python train.py --dataset="coloured fractals of 300 iterated function systems on busy backdrops" --train_examples=48750 --conditioning="class" --objective="epsilon" --fused_qkv=true --qk_norm=false --moe="soft" --moe_every=1 --slots_per_expert=2 --eps=1e-08 --adamw_lr_other_params=0.0018 --batch_size=128
Rows from expert 1 of block 2, named by matrix and row number. Rows with one number belong to one neuron. Each number is 50 + 12 x the weight over its row's rms, rounded and kept within 0 to 99. All counts start at 0. After the name is the row's rms in percent of the matrix's.
# up: expert up (model.blocks.2.mlp.up, 16x96x192), inputs 64-127
# down: expert down (model.blocks.2.mlp.down, 16x192x96, transposed), outputs 64-127
up.26 108:49 54 41 59 70 62 53 63 52 54 69 54 51 00 38 53 57 89 47 54 71 28 38 71 32 56 41 63 67 52 57 41 55 45 55 36 54 39 39 65 24 60 69 46 43 72 47 60 35 50 43 37 23 64 48 54 40 64 55 64 52 50 54 56
up.27 085:40 35 49 48 44 56 42 53 39 62 47 62 19 32 41 42 52 36 63 58 36 46 60 34 62 38 56 37 42 55 61 45 48 44 66 33 61 53 33 58 10 63 35 67 59 41 58 58 56 59 51 66 44 70 48 42 57 52 51 41 22 32 57 44
up.28 123:63 48 75 59 46 48 65 50 45 67 63 47 38 42 36 46 62 59 39 32 44 36 49 60 65 51 36 59 30 58 63 40 37 44 59 36 47 49 46 89 69 53 47 44 47 50 40 62 34 63 51 55 44 67 63 36 46 56 57 79 52 50 65 58
up.29 085:55 69 75 32 30 49 53 50 49 42 42 52 49 42 33 59 36 45 52 59 46 33 50 44 57 68 28 69 51 43 36 44 49 51 71 51 58 62 48 41 10 50 72 38 46 30 71 36 41 39 59 41 47 63 48 43 38 43 31 41 77 52 41 67
up.30 109:27 60 47 43 45 53 47 57 41 72 39 57 35 65 45 39 42 28 50 26 41 46 62 37 28 67 33 49 79 51 50 67 53 58 67 27 51 56 47 45 27 45 45 40 48 36 65 59 54 46 49 49 37 47 70 61 44 64 49 49 63 19 40 63
up.31 086:54 50 35 49 55 40 60 59 47 60 44 53 41 20 33 39 56 38 45 45 45 29 41 53 56 38 44 47 52 70 36 69 46 62 67 43 42 59 50 71 36 58 50 50 64 60 52 43 28 77 63 52 50 59 46 37 31 46 19 41 45 56 39 40
up.32 082:20 24 67 58 50 45 41 64 52 46 40 59 48 35 38 42 29 47 46 46 39 75 63 68 34 65 64 52 47 58 47 30 60 59 45 57 60 28 35 50 44 48 60 61 55 68 53 28 42 42 52 47 42 58 35 70 50 57 48 56 28 70 41 40
up.33 157:48 69 51 59 68 37 32 51 57 58 35 62 47 54 61 68 42 46 41 30 43 46 51 56 55 64 45 54 66 31 33 39 67 51 83 39 43 40 42 42 56 53 50 41 65 30 63 31 46 53 63 26 45 50 48 63 43 53 42 50 54 43 54 52
up.34 097:55 32 84 60 48 34 59 40 54 58 67 37 34 69 35 48 57 56 64 40 49 32 34 56 64 58 48 54 38 63 20 42 45 46 41 34 42 44 52 61 53 34 54 10 53 43 43 57 46 70 35 43 55 61 61 42 46 29 51 51 56 49 64 38
up.35 083:53 48 64 48 38 57 52 44 36 40 49 58 42 71 61 49 30 43 74 36 39 61 39 40 35 46 56 58 52 55 38 70 36 72 74 60 48 62 39 29 38 44 69 56 50 65 74 62 55 53 54 48 54 63 47 99 41 60 53 58 49 54 37 42
up.36 086:56 53 55 71 42 40 40 58 41 59 69 53 58 80 28 44 45 64 47 54 50 33 68 71 51 49 37 48 40 58 45 48 65 51 34 49 65 44 43 36 79 47 69 43 54 55 60 55 36 51 50 58 35 59 44 43 55 67 42 54 53 64 73 58
up.37 102:53 37 45 43 45 57 48 76 60 62 64 44 41 05 34 54 67 79 66 35 69 35 53 59 55 53 59 47 46 70 48 57 67 51 42 68 52 59 49 57 22 52 49 60 60 71 65 69 56 45 66 48 31 38 41 59 34 59 62 54 59 55 40 61
up.38 085:67 50 66 65 42 56 49 61 70 63 48 64 22 46 51 46 68 45 48 29 36 48 36 65 74 50 46 74 53 42 50 46 59 56 66 31 51 59 58 45 50 52 38 45 44 55 33 56 41 59 55 63 50 54 59 40 41 36 55 41 46 38 53 36
up.39 098:49 45 47 63 50 48 47 54 29 52 53 47 66 47 69 41 54 60 49 45 35 41 51 64 46 44 49 33 43 64 45 46 56 54 51 50 50 56 48 36 72 49 65 30 62 56 51 72 37 45 60 49 40 38 66 50 67 50 43 67 55 77 62 34
up.40 105:39 46 48 56 35 54 51 50 38 46 69 39 56 57 39 51 57 50 36 46 61 46 20 80 57 44 39 56 48 49 58 25 34 59 52 49 49 48 64 62 34 30 57 51 49 71 65 35 54 55 28 52 55 75 48 53 45 39 99 47 48 60 60 48
up.41 098:42 59 53 36 56 13 54 45 47 57 43 35 52 71 32 55 32 44 71 58 53 58 70 52 60 35 43 44 34 63 30 36 50 45 40 51 59 53 54 55 45 44 57 52 70 46 33 36 37 86 54 41 60 38 20 51 57 45 40 32 43 54 57 50
up.42 086:44 55 32 40 48 57 40 46 44 59 40 45 60 28 32 33 47 56 48 40 59 37 33 57 44 51 36 47 62 58 60 29 69 43 63 39 55 52 37 49 33 52 59 53 55 50 36 51 30 41 52 64 38 56 59 67 52 60 54 85 30 47 36 53
up.43 067:73 42 54 42 60 46 43 45 57 40 47 42 39 47 70 59 31 40 71 48 63 83 44 33 57 45 64 50 46 42 60 54 46 46 47 61 64 50 42 37 68 58 65 21 60 40 48 50 66 60 53 44 52 62 66 44 62 33 58 55 68 41 64 35
up.44 108:48 56 75 56 38 30 53 61 61 50 36 56 28 53 55 43 64 67 49 30 52 31 52 58 57 44 49 76 85 43 62 40 44 47 37 60 41 55 60 47 59 52 43 37 29 73 35 71 75 60 47 44 48 69 53 52 46 50 52 41 71 48 50 34
up.45 088:69 45 69 42 21 80 48 51 65 48 51 52 70 63 45 43 46 34 41 47 53 61 29 40 47 39 36 55 62 34 62 60 41 67 46 32 58 61 67 26 26 36 48 51 47 70 50 46 77 48 55 41 52 26 59 58 35 55 45 53 55 39 42 39
up.46 102:45 29 43 50 54 61 48 49 44 55 63 49 55 55 29 55 84 62 39 60 62 55 24 64 60 49 65 58 29 42 61 35 54 32 52 41 44 42 54 71 24 50 58 48 57 58 48 41 47 44 38 60 59 65 58 47 43 33 02 39 52 42 65 58
up.47 091:45 55 43 33 76 49 56 48 40 41 44 55 49 47 42 56 47 52 62 51 71 47 77 42 54 46 51 36 36 63 45 56 33 60 61 47 47 43 33 62 43 56 70 38 68 44 35 39 46 57 62 36 41 52 45 34 57 52 40 39 43 48 45 47
up.48 097:45 51 45 69 57 47 63 38 27 51 34 61 34 48 39 36 57 49 49 38 54 52 40 56 59 38 51 49 38 63 33 36 40 47 52 34 40 62 33 41 42 49 40 49 35 44 45 43 42 61 47 63 32 57 45 45 55 43 58 43 40 52 51 61
up.49 097:49 30 63 47 35 51 52 41 55 61 69 25 51 69 48 49 48 42 54 24 45 34 41 61 42 28 52 43 38 56 37 44 44 29 46 71 56 60 61 44 43 29 49 25 48 44 55 50 62 42 35 40 44 39 61 55 60 52 23 44 65 43 60 55
up.50 106:59 42 62 60 49 38 47 55 54 52 49 57 60 45 40 49 59 65 61 52 52 26 71 62 62 73 38 61 51 32 49 51 72 36 45 42 52 40 46 36 86 46 65 27 62 29 48 44 44 49 43 40 42 36 37 39 42 40 43 55 55 45 61 47
up.51 096:58 54 27 50 56 57 39 59 45 44 62 53 38 60 45 34 44 52 63 41 61 47 50 56 42 37 57 49 55 65 33 52 38 43 65 46 44 57 54 59 86 50 57 67 39 58 54 53 45 52 50 49 40 60 39 19 26 48 52 57 60 55 25 30
up.52 088:58 64 37 46 58 46 42 55 74 79 53 40 56 39 34 55 54 34 37 59 51 71 37 48 48 60 59 58 45 34 45 67 54 71 40 64 38 27 41 41 45 51 40 50 58 45 46 51 37 65 45 44 60 34 50 58 31 36 53 65 65 46 51 51
up.53 098:35 37 41 40 48 62 45 45 44 71 74 55 50 63 47 38 57 52 58 48 42 48 56 59 67 35 47 39 34 60 42 57 36 50 30 51 75 52 51 44 48 36 65 27 40 51 69 45 34 46 42 58 58 56 64 40 62 33 39 55 55 50 56 55
up.54 077:26 57 43 37 58 38 58 53 48 59 36 56 40 37 59 61 41 41 59 37 26 53 57 42 39 34 51 40 38 68 51 60 27 55 70 27 45 77 42 45 25 54 35 46 59 52 47 38 35 58 65 57 72 42 47 65 72 55 52 42 26 59 34 35
up.55 095:55 64 58 56 33 33 53 57 38 52 49 52 38 42 07 42 40 46 52 76 58 41 51 46 51 44 36 61 45 66 37 35 44 50 67 57 52 43 39 66 42 44 75 51 52 54 56 46 28 75 60 65 42 63 64 53 39 53 46 48 47 60 34 60
up.56 084:52 50 38 44 76 56 36 55 50 59 60 42 65 49 55 60 37 37 52 52 70 75 42 44 48 51 60 40 23 48 29 48 53 56 48 42 49 46 27 58 11 59 47 50 74 49 49 47 43 52 53 53 51 43 40 44 55 49 46 38 33 67 47 54
up.57 080:56 58 57 67 48 55 47 65 54 46 48 45 58 60 45 38 38 47 41 44 64 47 67 36 48 59 44 72 49 28 48 51 62 51 41 66 61 64 33 52 26 37 82 71 55 45 86 54 37 53 52 56 38 46 59 45 35 40 60 63 44 71 54 75
up.58 081:44 48 43 40 73 52 44 42 50 43 46 56 69 77 69 56 42 50 45 26 59 56 62 31 55 42 43 51 53 59 28 46 33 50 50 69 41 64 26 66 53 46 48 38 52 43 46 27 37 57 50 57 53 42 50 53 68 40 55 34 50 37 58 46
up.59 087:56 54 64 45 40 51 48 27 45 56 54 53 36 49 48 58 33 35 69 47 56 50 59 50 38 58 67 45 43 49 44 52 47 47 60 44 75 35 49 34 26 54 59 28 48 36 49 55 39 58 46 52 49 32 59 42 63 45 51 62 68 56 56 65
up.60 077:47 78 48 48 62 37 53 67 61 47 47 61 56 63 52 38 56 36 50 54 62 48 32 28 80 59 35 40 52 41 44 57 58 54 35 52 38 36 40 61 38 35 48 67 37 49 50 43 47 52 50 35 66 75 45 52 54 52 60 21 62 57 48 66
up.61 083:61 49 45 67 39 50 52 55 56 56 78 45 57 67 64 51 42 49 60 73 39 58 55 51 59 51 61 43 40 66 32 53 41 18 39 26 57 57 52 68 11 46 70 50 55 58 54 72 43 52 08 45 54 34 59 27 44 69 52 65 58 63 34 63
up.62 098:62 29 52 52 45 53 39 44 24 50 70 65 56 39 58 48 70 68 73 58 49 51 70 60 69 52 34 53 45 55 45 53 47 66 54 48 59 47 41 73 55 50 62 50 55 55 44 53 53 51 43 62 35 53 63 29 35 40 48 42 54 56 59 55
up.63 116:62 59 56 55 36 68 45 58 47 46 42 59 61 53 48 31 55 49 55 46 42 43 55 46 37 59 40 68 73 55 49 48 62 49 51 54 59 65 42 30 65 38 68 32 43 55 57 67 68 22 54 45 37 32 38 56 33 68 44 57 60 41 24 53
up.64 084:42 58 44 48 41 70 29 62 46 64 65 69 48 54 32 54 66 52 60 35 52 50 36 64 33 30 70 60 44 28 53 40 57 51 53 51 59 62 49 43 85 53 46 59 28 60 32 35 51 40 37 49 45 64 54 49 59 60 61 37 52 51 39 63
up.65 096:29 44 62 54 51 64 45 57 48 72 41 58 52 41 59 58 57 74 44 26 60 29 54 66 64 55 43 68 55 37 40 45 44 43 49 52 41 34 66 50 97 63 41 62 54 46 42 47 43 56 40 36 33 37 55 32 46 44 54 48 54 57 41 50
up.66 110:17 44 58 36 44 30 50 55 57 56 50 39 45 47 37 55 63 40 24 46 60 30 45 47 54 28 54 47 64 36 34 49 55 53 36 55 43 43 32 75 45 51 67 48 56 48 34 52 30 65 47 52 48 47 66 68 82 41 59 37 37 51 60 53
up.67 098:42 64 67 48 44 29 56 47 52 36 42 45 51 56 45 62 37 39 61 36 51 47 65 27 61 36 45 40 45 76 51 44 54 59 56 59 48 54 43 62 65 36 31 52 56 46 50 47 71 46 47 50 40 69 57 81 66 81 64 57 53 20 38 65
up.68 095:62 62 59 59 38 59 32 40 49 56 53 53 56 43 22 60 30 51 57 70 35 38 70 48 38 53 57 53 36 53 47 58 49 57 47 62 73 50 50 36 53 48 89 44 54 37 38 42 31 48 62 50 45 47 60 47 49 49 41 56 62 65 56 83
up.69 074:28 38 53 34 60 51 62 45 57 54 65 41 53 58 47 52 32 76 46 60 53 55 69 61 54 40 40 70 29 37 21 52 48 44 42 48 54 56 33 57 19 41 52 54 63 31 37 52 42 53 50 42 69 45 42 63 74 56 55 45 62 50 47 26
up.70 090:56 36 39 42 33 53 46 49 45 57 72 36 59 63 47 34 64 69 48 42 61 26 33 59 55 71 50 55 43 56 47 54 64 36 51 56 51 54 62 42 43 33 56 52 60 47 54 43 44 27 41 48 36 52 70 51 46 47 69 65 76 44 39 70
up.71 124:53 58 86 43 38 55 45 67 43 55 45 48 53 62 38 32 58 48 58 62 35 36 54 41 84 53 54 48 56 51 21 52 46 39 55 49 41 48 38 53 71 48 65 32 50 43 73 55 64 50 49 46 37 42 63 47 48 38 44 67 77 31 39 50
up.72 094:61 48 57 50 57 54 52 49 45 52 66 39 37 38 28 53 52 39 71 56 63 39 59 64 46 60 60 54 34 58 42 32 46 64 45 50 63 69 32 64 08 47 48 33 46 42 49 48 59 62 49 56 58 33 48 22 37 53 50 41 69 36 34 62
up.73 103:46 39 49 51 58 17 44 48 54 49 57 15 57 35 44 52 50 34 48 52 37 57 85 54 50 27 48 45 36 54 44 48 51 55 29 70 53 63 59 56 49 37 59 51 59 40 37 49 47 52 55 33 50 40 36 65 49 48 55 29 49 44 61 44
up.74 101:63 55 31 45 59 78 50 50 46 57 56 58 63 70 49 46 39 61 73 53 42 63 27 63 45 54 41 58 63 46 43 59 44 39 58 72 47 46 46 72 73 51 52 55 41 68 53 46 38 44 45 34 56 51 62 72 47 53 32 61 56 63 57 50
up.75 105:51 41 55 56 38 30 50 45 40 55 56 46 46 64 48 58 51 40 56 23 64 40 81 47 59 53 43 40 29 48 60 39 59 38 53 52 66 47 52 47 48 36 48 46 61 28 52 53 44 34 67 43 49 50 44 42 67 43 29 41 65 53 71 68
up.76 091:44 47 60 54 47 54 59 51 39 65 58 56 30 57 53 41 44 53 71 30 57 41 29 55 67 40 41 45 48 56 65 35 53 19 76 39 55 56 50 54 13 43 56 46 31 45 50 68 51 57 67 58 39 52 52 58 43 68 69 67 60 43 62 49
up.77 097:58 45 56 58 54 37 52 41 53 58 60 50 18 32 26 60 50 38 45 53 49 48 72 50 46 34 59 48 48 64 43 37 65 23 57 51 59 73 44 52 53 44 58 52 51 35 60 62 61 48 12 40 35 52 25 69 42 57 73 40 45 41 50 50
down.26 105:51 51 38 33 69 52 59 37 48 59 38 51 65 03 62 53 48 91 48 39 43 73 40 77 29 62 52 45 42 47 39 28 46 46 46 64 45 38 67 49 44 51 57 48 34 22 59 41 69 60 57 52 35 31 52 53 61 61 49 52 37 44 66 39
down.27 089:28 61 32 37 47 49 47 70 47 45 58 52 27 19 52 59 54 45 41 53 65 63 49 47 62 72 46 52 50 62 51 47 66 48 22 73 52 48 58 57 40 48 25 55 56 59 43 39 47 54 51 33 51 29 60 60 54 49 57 43 37 57 62 37
down.28 089:62 54 49 50 66 45 48 56 58 53 32 56 49 48 57 47 56 44 26 72 54 44 48 52 53 43 60 41 72 45 56 39 59 60 54 61 46 53 38 08 53 57 47 77 58 44 67 54 63 55 49 35 46 30 40 77 56 47 32 82 51 49 61 63
down.29 105:58 48 45 48 30 40 58 33 54 44 50 71 31 44 71 31 44 46 50 42 59 50 36 39 62 34 65 51 37 47 30 55 57 52 40 68 56 59 36 56 42 56 62 71 56 61 24 58 52 63 49 45 49 48 40 40 48 41 66 35 52 45 60 60
down.30 134:41 40 30 34 58 55 37 43 48 36 34 40 51 59 28 25 57 50 28 62 47 56 64 42 49 30 46 54 48 52 62 47 32 45 59 45 50 55 51 31 32 61 34 48 69 56 51 53 56 52 45 52 48 42 43 50 58 49 59 36 49 40 52 57
down.31 085:67 47 41 42 27 40 43 41 56 56 45 51 48 32 58 57 35 38 30 49 40 51 41 39 59 53 67 40 56 62 49 58 47 40 56 46 41 65 53 26 52 62 41 25 50 49 36 54 48 19 23 42 53 42 42 46 44 34 72 60 41 39 68 42
down.32 089:45 61 64 44 76 47 50 42 46 45 70 57 47 53 60 50 56 58 59 47 60 41 45 56 53 34 50 41 51 57 39 52 50 64 50 52 63 63 37 27 43 74 70 26 79 51 53 69 49 58 44 57 32 37 54 41 53 54 49 75 17 49 56 20
down.33 118:31 49 59 42 40 26 32 42 58 41 51 62 53 58 66 43 40 65 46 50 60 38 48 53 58 63 56 48 53 61 37 30 75 49 51 60 64 43 49 58 34 51 61 29 72 48 58 52 51 56 39 70 46 55 47 56 50 53 55 43 33 31 61 46
down.34 084:46 27 63 52 65 70 51 54 53 53 57 31 52 53 66 41 45 52 55 71 33 57 54 51 56 62 61 57 59 50 40 65 42 47 48 59 55 38 54 45 51 43 51 04 58 56 69 51 49 32 47 48 63 25 48 33 41 40 31 45 37 47 66 48
down.35 084:45 61 35 66 31 34 58 49 24 43 49 52 41 64 37 62 31 39 52 61 35 49 40 47 40 41 42 47 56 53 43 68 75 16 32 46 52 49 39 75 36 59 61 64 45 36 21 36 54 55 38 53 45 37 49 23 52 60 54 52 52 47 43 38
down.36 086:70 59 52 50 37 48 51 60 75 56 54 72 46 00 45 43 52 40 57 47 69 41 41 39 53 45 55 46 42 51 67 44 46 47 50 43 50 62 30 39 50 51 37 38 54 56 58 64 54 42 37 58 52 51 46 51 58 40 50 49 30 65 54 61
down.37 097:49 69 46 54 60 45 43 29 70 66 45 35 44 15 57 60 72 53 81 65 48 51 44 67 42 46 47 64 48 46 34 59 32 54 50 39 58 68 46 56 45 44 45 47 50 34 46 39 47 56 29 43 32 55 45 48 39 58 49 46 59 35 26 50
down.38 096:45 51 36 55 43 45 55 37 72 57 51 71 51 48 40 51 70 56 58 50 58 47 38 56 49 54 50 41 40 49 49 55 62 31 51 72 47 63 66 58 49 32 44 34 48 40 58 54 68 56 55 35 60 41 46 62 41 41 43 33 51 40 42 49
down.39 112:40 46 55 70 68 53 35 61 56 36 61 50 42 46 39 38 64 33 53 57 60 51 47 34 64 31 41 51 68 48 53 58 55 55 45 40 59 64 26 41 32 59 26 51 63 61 50 65 57 60 57 41 60 68 53 69 69 58 49 37 57 64 50 66
down.40 078:38 37 54 32 32 41 47 54 61 45 53 55 47 59 67 40 47 56 35 28 70 54 33 64 57 58 59 31 44 62 59 42 53 40 19 36 50 41 71 45 57 28 52 33 57 36 46 52 35 37 59 46 37 31 65 40 37 48 15 49 45 31 60 35
down.41 080:48 45 56 35 41 55 49 42 52 62 66 44 53 29 62 58 46 42 49 50 44 59 57 46 51 63 40 74 47 29 31 46 34 52 46 52 65 40 55 50 53 35 66 85 35 56 30 39 63 72 52 52 48 44 35 38 58 46 59 49 37 37 40 50
down.42 087:45 37 53 66 61 39 70 52 37 53 56 64 58 48 55 50 54 45 46 58 55 84 44 51 40 62 55 50 32 46 39 41 46 58 42 59 62 38 57 77 56 71 64 55 54 41 51 56 51 43 61 62 35 42 48 43 69 56 45 34 29 53 46 32
down.43 100:56 56 38 40 36 41 58 39 37 61 36 38 65 37 52 52 35 59 39 56 52 48 60 41 45 75 41 45 47 58 31 57 58 43 58 42 51 44 50 44 28 26 53 52 51 63 56 49 55 61 48 58 59 38 56 43 47 63 56 42 61 28 41 52
down.44 117:40 45 68 42 47 75 46 59 63 51 73 59 40 54 40 46 68 60 49 48 60 58 49 50 69 50 62 42 25 43 47 55 52 69 61 41 70 39 60 55 53 51 33 58 49 49 59 55 29 43 65 51 54 40 51 52 45 51 42 34 67 65 48 46
down.45 075:76 58 53 48 43 23 64 54 75 46 50 54 70 54 55 41 57 31 49 52 48 36 57 38 45 57 51 55 35 66 51 67 40 39 63 71 37 68 48 63 41 51 50 50 49 37 54 63 23 57 36 49 61 65 23 44 36 49 38 53 33 48 51 47
down.46 082:59 64 46 45 50 55 62 42 55 50 47 51 49 63 60 54 54 49 36 35 37 27 53 54 46 71 42 40 46 45 49 43 60 64 42 54 47 45 58 34 50 48 68 39 64 27 63 63 48 31 50 48 51 53 33 57 32 36 99 42 52 56 49 43
down.47 120:41 47 62 49 34 68 43 49 47 47 60 40 51 48 51 43 53 50 47 50 41 70 49 49 61 50 57 53 31 34 35 49 62 60 48 46 70 27 80 56 51 48 28 88 28 48 44 44 33 46 53 63 58 45 56 61 36 61 44 23 81 49 26 44
down.48 086:51 55 50 51 58 55 41 59 54 33 56 65 37 59 38 59 47 58 52 57 49 50 58 37 60 52 40 56 64 47 42 41 57 40 52 60 49 60 30 60 62 64 47 36 41 64 53 25 54 60 36 53 44 50 66 53 62 41 36 42 45 54 47 67
down.49 082:50 52 38 57 50 48 56 69 61 57 35 40 45 51 43 62 33 49 35 55 66 52 43 49 45 67 49 46 54 64 52 55 61 70 49 30 35 57 45 49 36 45 65 20 74 61 47 49 50 60 51 59 48 45 44 40 84 62 77 59 43 46 66 50
down.50 098:39 69 44 45 56 46 46 51 44 59 30 51 53 56 47 54 64 48 77 42 55 59 50 63 41 45 59 52 62 39 45 67 62 50 56 64 65 62 51 73 57 48 47 57 45 62 60 31 33 68 64 62 44 61 64 78 45 65 55 21 45 40 43 42
down.51 077:43 42 48 46 42 43 63 31 62 48 56 39 51 55 48 56 34 36 68 51 52 55 64 49 41 76 37 50 53 53 35 46 68 47 31 56 55 37 42 38 62 51 73 57 61 52 54 42 63 37 42 44 48 32 51 49 36 50 46 64 64 23 30 44
down.52 096:40 52 38 53 51 58 54 61 44 51 38 46 63 19 78 54 65 38 58 37 43 46 47 80 55 40 49 62 62 53 39 67 41 74 54 34 51 46 56 60 76 45 41 43 40 45 60 35 59 59 34 57 44 64 79 55 36 37 65 37 70 38 46 39
down.53 091:40 70 67 65 44 50 66 61 34 55 53 46 55 46 53 55 43 64 55 43 41 52 54 49 62 61 49 55 48 50 53 58 58 45 48 49 36 37 67 45 52 44 51 19 42 53 49 44 35 50 60 45 59 53 37 47 50 40 46 58 60 69 62 52
down.54 121:36 53 50 46 35 49 54 57 40 59 38 70 32 38 44 58 59 79 50 45 63 62 41 69 52 47 55 55 56 47 42 62 67 39 34 48 39 49 60 61 70 41 45 52 38 44 38 37 71 29 44 47 41 41 61 33 58 43 41 43 51 50 65 44
down.55 088:53 75 59 66 41 32 51 45 48 60 40 62 45 39 43 63 61 66 74 63 45 61 51 63 43 54 32 67 61 41 30 39 55 44 54 55 49 43 42 60 38 34 52 33 26 44 41 42 71 63 51 51 44 58 38 56 47 41 46 60 59 29 38 63
down.56 172:59 46 44 55 63 31 52 43 53 55 43 45 65 59 51 56 35 41 52 54 43 37 53 48 44 45 40 58 75 66 66 46 44 37 56 51 34 59 37 36 49 46 69 12 68 55 49 49 65 47 37 54 48 53 48 50 64 45 57 74 27 46 62 52
down.57 094:50 46 47 39 53 46 59 36 44 22 47 27 62 48 56 70 29 58 47 32 42 58 69 34 55 49 63 29 44 62 55 36 64 57 28 21 54 49 61 57 71 46 72 51 58 55 14 30 63 49 46 50 43 55 64 39 39 55 60 63 47 40 66 48
down.58 113:56 54 32 64 61 58 43 49 43 60 27 42 51 46 22 62 57 82 56 67 39 53 47 67 43 77 39 43 58 59 33 50 64 47 56 33 33 50 55 48 52 41 52 32 40 30 40 39 61 53 45 65 42 54 59 49 57 49 46 44 72 39 44 39
down.59 083:67 49 49 65 63 56 52 51 36 42 49 44 61 81 66 47 21 47 59 51 48 55 48 39 36 42 44 47 53 54 42 26 38 68 51 48 51 46 49 53 47 53 74 74 40 56 54 54 63 47 45 54 62 61 39 50 50 28 51 61 49 47 49 40
down.60 097:55 19 64 61 50 61 27 44 51 42 72 42 33 64 39 59 36 31 58 50 55 46 57 43 75 26 55 57 68 51 46 69 46 65 42 41 56 55 25 25 51 35 42 64 47 81 51 76 51 44 54 65 52 48 49 58 49 49 57 38 63 46 63 70
down.61 070:74 37 42 36 42 47 48 56 68 63 32 60 45 58 43 40 37 51 60 34 45 36 67 60 44 53 34 42 50 50 37 56 58 78 57 62 42 61 67 37 53 64 59 59 51 45 54 42 52 45 99 64 51 64 41 71 36 52 52 47 55 40 33 52
down.62 078:47 56 53 59 53 49 58 59 39 58 48 61 51 33 26 42 62 66 85 40 53 52 70 53 48 52 48 37 48 62 64 68 50 41 57 49 34 54 48 32 60 41 51 41 60 43 72 47 37 54 48 47 58 55 47 60 35 48 45 44 50 39 47 55
down.63 127:35 63 72 53 42 56 46 53 47 41 50 55 38 55 61 30 21 48 40 31 47 70 58 36 35 29 41 66 47 29 50 44 55 59 55 39 55 57 48 51 39 46 40 72 57 44 27 34 57 48 50 67 62 51 54 49 66 59 49 39 53 49 52 39
down.64 099:57 45 41 46 46 27 54 36 43 56 27 47 39 45 43 44 36 64 39 63 53 41 41 39 30 36 43 19 62 71 64 65 44 45 39 49 52 65 41 60 40 68 42 36 31 57 54 31 48 47 40 57 52 44 58 35 46 49 42 52 50 66 69 50
down.65 095:50 50 60 54 46 33 41 62 63 70 38 45 42 52 42 37 44 65 48 48 45 62 64 34 49 38 45 31 60 66 66 81 55 59 68 33 43 42 55 45 58 51 46 49 51 78 47 26 35 54 52 66 65 60 54 59 44 49 58 56 47 58 57 66
down.66 102:42 50 51 50 31 74 51 24 36 39 46 44 56 39 69 45 41 48 19 47 40 63 59 49 41 56 48 52 40 50 41 52 40 45 47 51 46 31 66 56 46 45 65 52 35 43 44 43 63 60 43 44 52 49 56 23 69 46 58 29 44 41 51 42
down.67 097:45 50 56 41 62 69 46 58 53 49 59 37 66 69 48 35 53 57 47 60 51 49 47 55 47 58 55 46 57 39 52 38 46 45 51 46 49 41 40 30 40 46 30 51 38 48 56 52 40 52 50 60 54 38 50 34 78 66 44 31 61 96 64 49
down.68 085:69 51 46 54 50 46 49 30 52 68 46 68 47 81 39 47 80 47 59 62 43 54 40 50 57 47 50 60 39 55 43 70 39 43 56 84 58 59 56 55 65 60 53 40 45 56 53 48 58 52 54 42 51 55 38 68 42 46 40 45 53 43 45 50
down.69 093:45 58 44 62 60 47 57 73 40 40 68 55 54 65 43 49 62 24 66 37 68 44 41 37 57 46 49 58 55 59 53 50 53 75 62 48 52 70 50 63 50 68 49 43 66 46 50 72 42 44 72 46 56 61 54 47 47 47 50 51 58 56 41 41
down.70 097:57 68 42 53 41 42 41 49 25 51 22 34 65 52 45 71 47 52 41 49 40 66 38 58 39 53 54 52 60 41 45 61 45 45 54 56 46 52 57 78 31 34 47 48 55 47 39 44 59 80 61 53 38 52 40 50 48 57 37 51 60 44 29 52
down.71 088:59 39 67 46 60 44 50 51 74 65 67 53 41 47 40 59 55 52 53 43 62 42 42 29 41 57 51 55 32 55 38 55 64 47 50 65 54 52 58 56 67 59 53 20 41 45 51 39 32 35 34 71 50 69 45 34 44 48 57 62 62 73 41 19
down.72 120:71 61 50 56 60 36 57 52 46 38 53 51 61 57 62 55 48 17 48 24 48 37 48 40 46 27 45 58 52 53 56 51 31 39 72 37 52 67 49 50 56 53 46 51 49 55 60 60 37 52 50 50 55 84 40 72 31 38 50 45 48 54 41 56
down.73 076:46 32 39 69 43 60 41 50 41 48 56 66 40 71 58 51 37 36 21 30 50 45 45 36 55 39 51 31 41 53 52 65 61 45 49 41 38 50 49 31 57 59 46 52 73 49 40 45 62 26 44 54 51 44 46 70 70 41 50 55 51 66 65 53
down.74 073:77 50 38 54 60 21 57 47 65 55 39 67 63 70 28 54 48 66 67 59 62 48 32 53 55 40 56 44 28 54 40 64 67 54 64 42 59 41 55 40 56 64 43 43 42 45 42 40 56 69 57 66 50 52 39 40 54 53 47 60 76 36 70 55
down.75 091:52 47 53 50 54 78 56 62 46 48 52 51 50 55 48 44 56 28 56 64 45 56 78 55 69 51 60 60 60 59 59 40 35 50 57 35 34 43 58 60 50 50 42 46 67 67 46 64 54 71 26 48 48 47 64 60 62 38 88 36 48 42 70 70
down.76 095:50 54 52 47 67 51 53 55 31 68 46 54 29 61 47 44 39 57 80 52 39 62 55 54 47 62 41 58 38 48 45 46 36 75 42 66 44 51 62 63 64 59 53 53 16 52 32 30 41 40 29 53 41 54 44 55 51 43 23 56 52 47 43 45
down.77 078:50 41 55 53 49 57 52 46 55 66 49 51 35 52 56 58 50 33 28 61 55 48 64 25 46 64 49 43 49 62 53 46 38 79 43 48 56 61 60 64 45 41 59 47 51 65 34 39 53 57 96 59 59 53 66 20 42 37 21 30 47 59 62 41